{
  "encoder_arch": "wide_resnet",
  "model": "contrastive image-text model",
  "dataset": "cartoon faces",
  "train_examples": 50862,
  "image_size": 64,
  "crop_scale_min": 1,
  "horizontal_flip": false,
  "translate": 0.06,
  "color_jitter": 0.2,
  "tokenizer": "char",
  "vocab_size": 27,
  "loss": "softmax",
  "embed_dim": 128,
  "encoder_norm": "batchnorm",
  "encoder_activation": "relu",
  "encoder_depths": [2, 2, 2],
  "encoder_kernel_size": 3,
  "encoder_stem": "single",
  "encoder_avg_pool_shortcut": false,
  "encoder_widths": [96, 160, 288],
  "text_encoder_causal": true,
  "text_encoder_width": 384,
  "text_encoder_layers": 8,
  "text_encoder_norm": "layernorm",
  "text_encoder_norm_position": "pre",
  "text_encoder_activation": "gelu",
  "text_encoder_mlp_ratio": 6,
  "text_encoder_head_dim": 64,
  "text_encoder_fused_qkv": true,
  "text_encoder_bias": "all",
  "text_encoder_qk_norm": false,
  "text_encoder_layer_scale_init": 1.0,
  "text_encoder_parallel_block": false,
  "text_encoder_inner_norm": false,
  "text_encoder_drop_path": 0.05,
  "text_encoder_positions": "sincos",
  "init": "torch_default",
  "residual_init": "none",
  "optimizer": "adamw",
  "learning_rate": 0.00063,
  "beta1": 0.85,
  "beta2": 0.98,
  "eps": 1e-06,
  "max_grad_norm": 1.0,
  "max_steps": 8700,
  "batch_size": 128,
  "epochs": 21.9,
  "lr_schedule": "cosine",
  "final_lr_fraction": 0.1,
  "warmup_steps": 430,
  "weight_decay": 0.2
}
Rows from block 3 of the image encoder of a small contrastive image-text model, named by matrix and row number. Rows with one number belong to one channel. Each number is 500 + 25 x the weight over its row's rms, rounded and kept within 0 to 999. All counts start at 0. Numbers have three digits each.
After each channel's rows are labels from the 100 images, of 14976, where the channel reaches its highest value: "responds to" is what is common among them. Only what is clearly more common there than usual is listed. The data: cartoon faces. In brackets: how many of the 100, against the usual share in percent.
# convs0: first 3x3 conv (encoder.blocks.3.convs.0.weight, 160x160x3x3, each kernel summed), inputs 80-159
# convs1: second 3x3 conv (encoder.blocks.3.convs.1.weight, 160x160x3x3, transposed, each kernel summed), outputs 80-159

convs0.127:477514493506428501424483506490468468461505519503515458464506467504468515465502502506509505437494494455445520496509482538511476525516504487515490503469483466510453536540486487485481504490463476500484452482489512500489462516485502468498473490
convs1.127:469497471473518494505493540488527491511532511497479495446490551496506487501501490478516525468521509471484494485501542491496536495490451475506533478484478478493461476456430529492488515513501449523509477433502489510539536517500468480500530513
responds to: beard (83 vs 20.1); smiling (48 vs 12.3); blue face (37 vs 14.4); expression: laughing (31 vs 12.9)

convs0.43:475484487477456488511522538487479442553464499493524481528467474507500524461485502484468497459487468485508515509504472511532484488473509494534510481493495484476444502500481461518492501511499482495452462523434483470494514477514522492507509500
convs1.43:509499517513519528478478488479444501446536492531461514517541521486489501525521517520495456491461483447500490499489511492474490487524504491472466462489516485497509494480483475481503464514500532448514493503517492517498493517524501515480503479
responds to: red hair (57 vs 6.1); green hair (30 vs 6.4); a mohawk (26 vs 8.3)

convs0.36:503471469563491493457491537507495487510537534452472512470517493452465511477453514503493479484490531471507510478498486503438485469512485514487461468468485542476471489523491447506498476516520516434490506505479503505514499491458499509531473508
convs1.36:505485512482492505452507477495514482508485465493495473496456528504456518525519480481504491520482483454455478500491515511509481486513498525513520533551488501514489477502510494534506503499455509471484497492499506473494430458484503489479508476
responds to: brown hair (44 vs 6.2)

convs0.125:498462499490482522481519434552512490518516490492495504495488498489473485499493463495536495496524533493461498517528497522465504514492535489490467433454478533522530509465490497516532527568502516485510525528482504485519499513500532499522466447
convs1.125:495492516485530501457493479480508538482466506506483486477497514485460517495500488516490451499494492464505448527476530530475508460502510527480496470499515503546490480476489501453502532476517485512462498456489481501509494495530508502516499478
responds to: cap (49 vs 10.2); brown hair (30 vs 6.2)

convs0.6:466491497505470488424450502523524464527489506486480477501516526470512521470519503491514507490490495465512518527492505534533499484523465535534494504442501491457432538534465474506463533511474532477462475496489504477527478488503483527495491512
convs1.6:522475506492519478527549537459537493511510516475451480497528479502520499547495500480508473519495526502478486511473469490500500508504501502482515550525449478501514507509483465513480525511452506465535484426544505522494500493493493472544519494
responds to: cap (62 vs 10.2); yellow hair (29 vs 6.5)

convs0.157:490513527483529479545511471483470562488517482505523480513463477498465501545541474506475499494542468505511502536473532526543490507511516498499514546538491447502498513482484502542474464436495479504528500471520493538488499494506495497491476503
convs1.157:472516474483480495472488508507478527503481530504482495498530512493490510505476484512426497458522485498471484462503518491502519488481484463512484472480468478474466513515491492494479443468503482535526495525499517474496534495529478492535490505
responds to: laughing (100 vs 12.9); blue face (39 vs 14.4)

convs0.52:514488499533474520459515532475504499503512533485532437491506487537471511512535481510504539498504470497520536511482488515480470491527473527550505482495483472492518523524459510530483519510493533537517440510496533494479502524506509506459520508
convs1.52:462492481473492468515479483487472493503500495475478498467465497469503491522541501453497503540510464524480498483488487505495525477481458450482531477428489485503495482457466500439481500455522495494556484455477505524488518510473446499482534489
responds to: beard (70 vs 20.1); blue face (36 vs 14.4)

convs0.70:474521509466513531534479453484500484484529477489490531515482439480525474479513473517490496508493478511451547486451532469484487497485509501477470464500485518504507501484447449506473495509471488483513509505504472522497536465475489496510537489
convs1.70:498516485519507520492471511483502550535517481493501508520507523526513490490485489520538478498470507486526495516496429519501464503488513531538443547511537516413471507500491526467484487465492559475457514501532498480480515466489509476506517514
responds to: winking (43 vs 12.7); green hair (32 vs 6.4)

convs0.144:503500496477514533506486501539456476473515501495519504503537476488513523466471508496528469479538437485471518477478522528521492525514471509515515521544510480503548475490509465487436450458481503477460506512537493511478503483450523546495458516
convs1.144:472487516466477487465497468554519560543489485499485470510463526504487523473463474455490545484476478495440513478514465508560510490497524507501450511527501511469511500483507457536532488461476530488453510550507482469488449499475483497480492494
responds to: winking (64 vs 12.7); smiling (33 vs 12.3)

convs0.154:476491486491461497459522500484455548542502479510552532494502538499513506505502512495461517455485493517503499469515492492550481471508482503511524571487531504509484488496501510502526494512498479524548514498517507518480458527550508513479470491
convs1.154:474519493464538465515508490466476510466466504497480470489466507442472503517503502475489478507494472524507480468504539469502524491452478461482472446492473478500461489500468458463485487478485537470516502467500475500473536491488470484489507508
responds to: winking (54 vs 12.7); smiling (43 vs 12.3)

convs0.80:525508482498462510427463496495507463465515475492483449487546463498474496462460488489491497473472466473466477492499487535499461504513527496491467509512470452531477542506509501495467522463462487460475454471534506505484491499475503489455479461
convs1.80:462498517477501511501524509522503525516474526520504513469470486493526502506544495451487513454532509496469557479464479503524485497490473486490538506492433496485489461439505506521461488486481467564503495507467513503459501540486493484434518498
responds to: beard (83 vs 20.1); laughing (49 vs 12.9); purple face (43 vs 14.3); face colour: blue (36 vs 14.4)

convs0.4:517506485480493493503488495491475464466494500514432460507518461520486492461523481495511448455510526514466517487500461524494518519493493489505485455474469518502498479485490468471492501501440504485443456460490503465506507494479505470482492459
convs1.4:497510528544513479465482526503445516529514501500488457499494537529499498526490486503509552492509486446512487488470495498506516504478496505478495477470535538547484478491467548489518512464515462465494493467486514482543468503492503509518526502
responds to: winking (51 vs 12.7); smiling (48 vs 12.3); blue face (37 vs 14.4)

convs0.100:503518511503490502539523507543496470496464513484522426531506538480498505470503520525494527507494483431499514513478512472530478457520481535507505522487546496492497504508523500478503483485472501511497525509491507508484473522533487520454465506
convs1.100:485495517490437488465518503510490492499477505508509469481485518509500513491519481504476469482432490476496492474466477478471495476490474477523468514483470496453490501504493485495511487471482523461488511503485511439449467495475504473506513495
responds to: green face (35 vs 14.4); purple hair (29 vs 6.3); teal hair (28 vs 5.9)

convs0.72:507488470513472510441469464483503489509505443491474516454529471458495511481507494490511494465489495484450487504527500517496476510540491487522483519483476482512454515564537492457472528502489490447506481518499486472509457455504501497498452504
convs1.72:454453487451522491497532498483526476479490533493500519459526508467510488511544499471481488468489483499504491520514505479520486513512475459492496535513425454526509518441536483538511485509480484538484516475493527513463514527484507467476490485
responds to: cap (36 vs 10.2); long hair (35 vs 14.4); crown (30 vs 9.7)

convs0.83:508533503437458493533510487487504463518485508513489473484478485437445492492493510458460493507533484488433516458483501494529509503513482521469488511522543480497514487526471485446494468480489506467504506514514485487468492458464490518488530510
convs1.83:522504488488469524452482522516468511507498540510510500478515510501491499492506483485506501485491473503489468444493477509445494478534502471539538495472502465463478455482491505525481505497517458503508450491505519452507478487497498478529434489
responds to: brown hair (25 vs 6.2)

convs0.155:494508513478465515473459491441491434484521540516510505492506473471466529453519525500508508498540480469477511502475484488508530523509511507485471463477499485509529503512516493440497500491482483512475442525512479463518476497481505526464531500
convs1.155:502462469486512502490469510442476539521479490456494493478491519482527462499455465469492507481488474531540457467482539491486491462496476457481510496513511468508491452479447493515477514492525469509510513475495494470519497473462455469533484495
responds to: beard (72 vs 20.1)

convs0.84:486538509529484502395499496493496490498535521494503458462501512496505527539503493475506509540510488441485485480480479477463500497526484488518459522469514471467433532559514513533475510503509497502497514529474489491534478512485490520503470519
convs1.84:503528474476548474523541520498499538510503518483510501447491482537489503507500461459511495464496535551525493514500490516500486462475480481507515480497453454515490487491490505476452513476486470516520502457499478518531541513438476456460530480
responds to: cap (82 vs 10.2)

convs0.77:450491492521511507484494521545494523503479505511516473558504487491515562465528551516492482527513522476572528513524530481518496529494464506493504519482529520471524509491488501492530495517495525513481493528464491519505469547494528516495494560
convs1.77:540517566490511487523491488503499497469541483510493488506504528487473488505498511501478465472464465464504475480475484504477499488517493507514486530521496543486518493513492459559513498496496530453457480500527497460486456466498507500456489497
responds to: brown hair (31 vs 6.2)

convs0.24:480466520499463523513499500481507490471501517524458506493478494506507556472493489498512488483518517489490496510517484542494438494523513504511474483458495464504503443492484500489490499519515500502458486504459466494487505498494509518502522482
convs1.24:512482542494494440489515487517525488498505500490448476494502493486494514505487497489490519492512479484524511524518488512516533472476474510475481515487536455512518526493521493503533518492495510475483512527536504493519474477494500512490497535
responds to: beard (90 vs 20.1); orange face (41 vs 14.2); blue hair (29 vs 6)

convs0.56:472494476511479506467500548477497468489513507484509430470528470518484471490473501498511496504477486465512517495487481525483500477508539511504519484538482448483491524482502491534498510493481500513460448506501485496517499503453481494436583509
convs1.56:510503509495507507526473480504509528509487476519480526493462466497496487541511521438511496519528484561476573528478474516510472489481469496481528486495435490514461475468486514482489493506482488532538477480496505531499513479476478500455514483
responds to: beard (69 vs 20.1); blue face (52 vs 14.4)

convs0.13:477521513503499482515538529474476466530484478496518458492506475493495470492507488489467519483485499494501532486484507506492480536512525477488511428528527488473508494502478467492477474486514529483475515480497484498460537496524464450520460535
convs1.13:512516480491483544470487510478501517462478461531499524478516515486504525524549490509451499497464504478485469512488499519461458467520495505525512475513501503555488480492512530522521485507499469495512480502503512444536481486502547516500513467
responds to: red hair (52 vs 6.1); long hair (46 vs 14.4)

convs0.55:489527539491476520499505465518500486468489482493499488496448492482470481535499461505463462505480504505491473502478472485452501483505492494511499459465482494488475512501449465466497487510484494492506517484501446514531543474478503515452519493
convs1.55:508541495509501548507515470489511505500522529529528524494521532505516547518537512526473453491481519454492490534490503538493478496518510510506519524535528497451470516498504519512506470546534503533466493491536518492454497534536500486503504503
responds to: cap (35 vs 10.2)

convs0.67:474512475497490489480499527508516472483528520491482548545498508505508472472494469537479516503506531491515520484505525485489465530486508462479449451456490506538543472464476514487514494517472513493478495497449512505511514507500516526551492475
convs1.67:459505549549475512466441523509484489462461498501473496516485500498470509490496525532485490455498483496502480454489501481431492458488485509447540502506519513500517467471482533489517481493508505510494521512507483464485420483513537494461510507
responds to: pink hair (31 vs 6.2)

convs0.34:520507472496500484480511472453448475456487460518506482473531455466471507524506471469524455456495440505483456502500494504491475500511516490522467513503477480520487507532510524490477532488502497498501475490513507526472479490481508487497461477
convs1.34:476481495495501497484489497565547523482506538521495502498512505483544489449526469479477503480571506493465528522480442469500501505488488506476494483512487470456556511482511522529483500517516474558505526550468511542463532554518498493496520457
responds to: laughing (100 vs 12.9)

convs0.62:541485473503467512479497483474476421471475461483479515467481462507521505513515489438500497498494448489489470523470478515516505463514479502510508507488477448508483506473520494453497524466470479474490471458511516496500473492495450498498459477
convs1.62:457502536443509464487528479525492527474489514512475494514515457496511515473510490484473506420530497479527527510512435489499471476501469506490492512484513518512505499450528503485503460502533510533477512531457528490476474521503539549501477497
responds to: glasses (75 vs 16.8); teal face (47 vs 14.2); laughing (32 vs 12.9)

convs0.74:446491506509458440499491510499492490492512484479463493527498494487493486466445472483507482474471480542505495514528539492470495470469501461514503488505494519497505509490469499522506514501467513487474465472507534493492532437520525484476508475
convs1.74:483506464473497510448512474475490495530469523508493509478497477483509499480499476498503482457482471471470480460485490495493492483469483474442467509493509485461498488460502519468468491501494532512535602503491492528464485549528504483477525499
responds to: pink hair (43 vs 6.2); glasses (40 vs 16.8); blue face (32 vs 14.4)

convs0.25:480510489511461490489501474479421483450484496468502425536486474510514497510497482519522494503442487475477487498494456482500499493508467529483477494492508460474493506510493455499506524483489482487463444483503510511489499462509488469477458484
convs1.25:539527476510492524539511502474490538470533515506503478500525510502493528481515520511497493499515480496507524509524498525465499461486470474490493514466512483489507464527480501495495483455545494507508476527472535497479484559530523495504479480
responds to: beard (65 vs 20.1); surprised (58 vs 12.3); teal face (33 vs 14.2)

convs0.158:521516506481476512492500513491449516435506481485524536470493484499516522489503483504512481446531487505503488474517509504474497493496545489528474501451509522534508514491495503539482531511521490486489442545483510513530507490496536485507479453
convs1.158:491505471514533467506504474510505485497497555486495434481461521506422499532485480489505483502544512523484508488455501498487524519485498503499495485526479505478551502508475539492487508472497491550507524486513471536481473519493460468510527505
responds to: laughing (100 vs 12.9); beard (41 vs 20.1)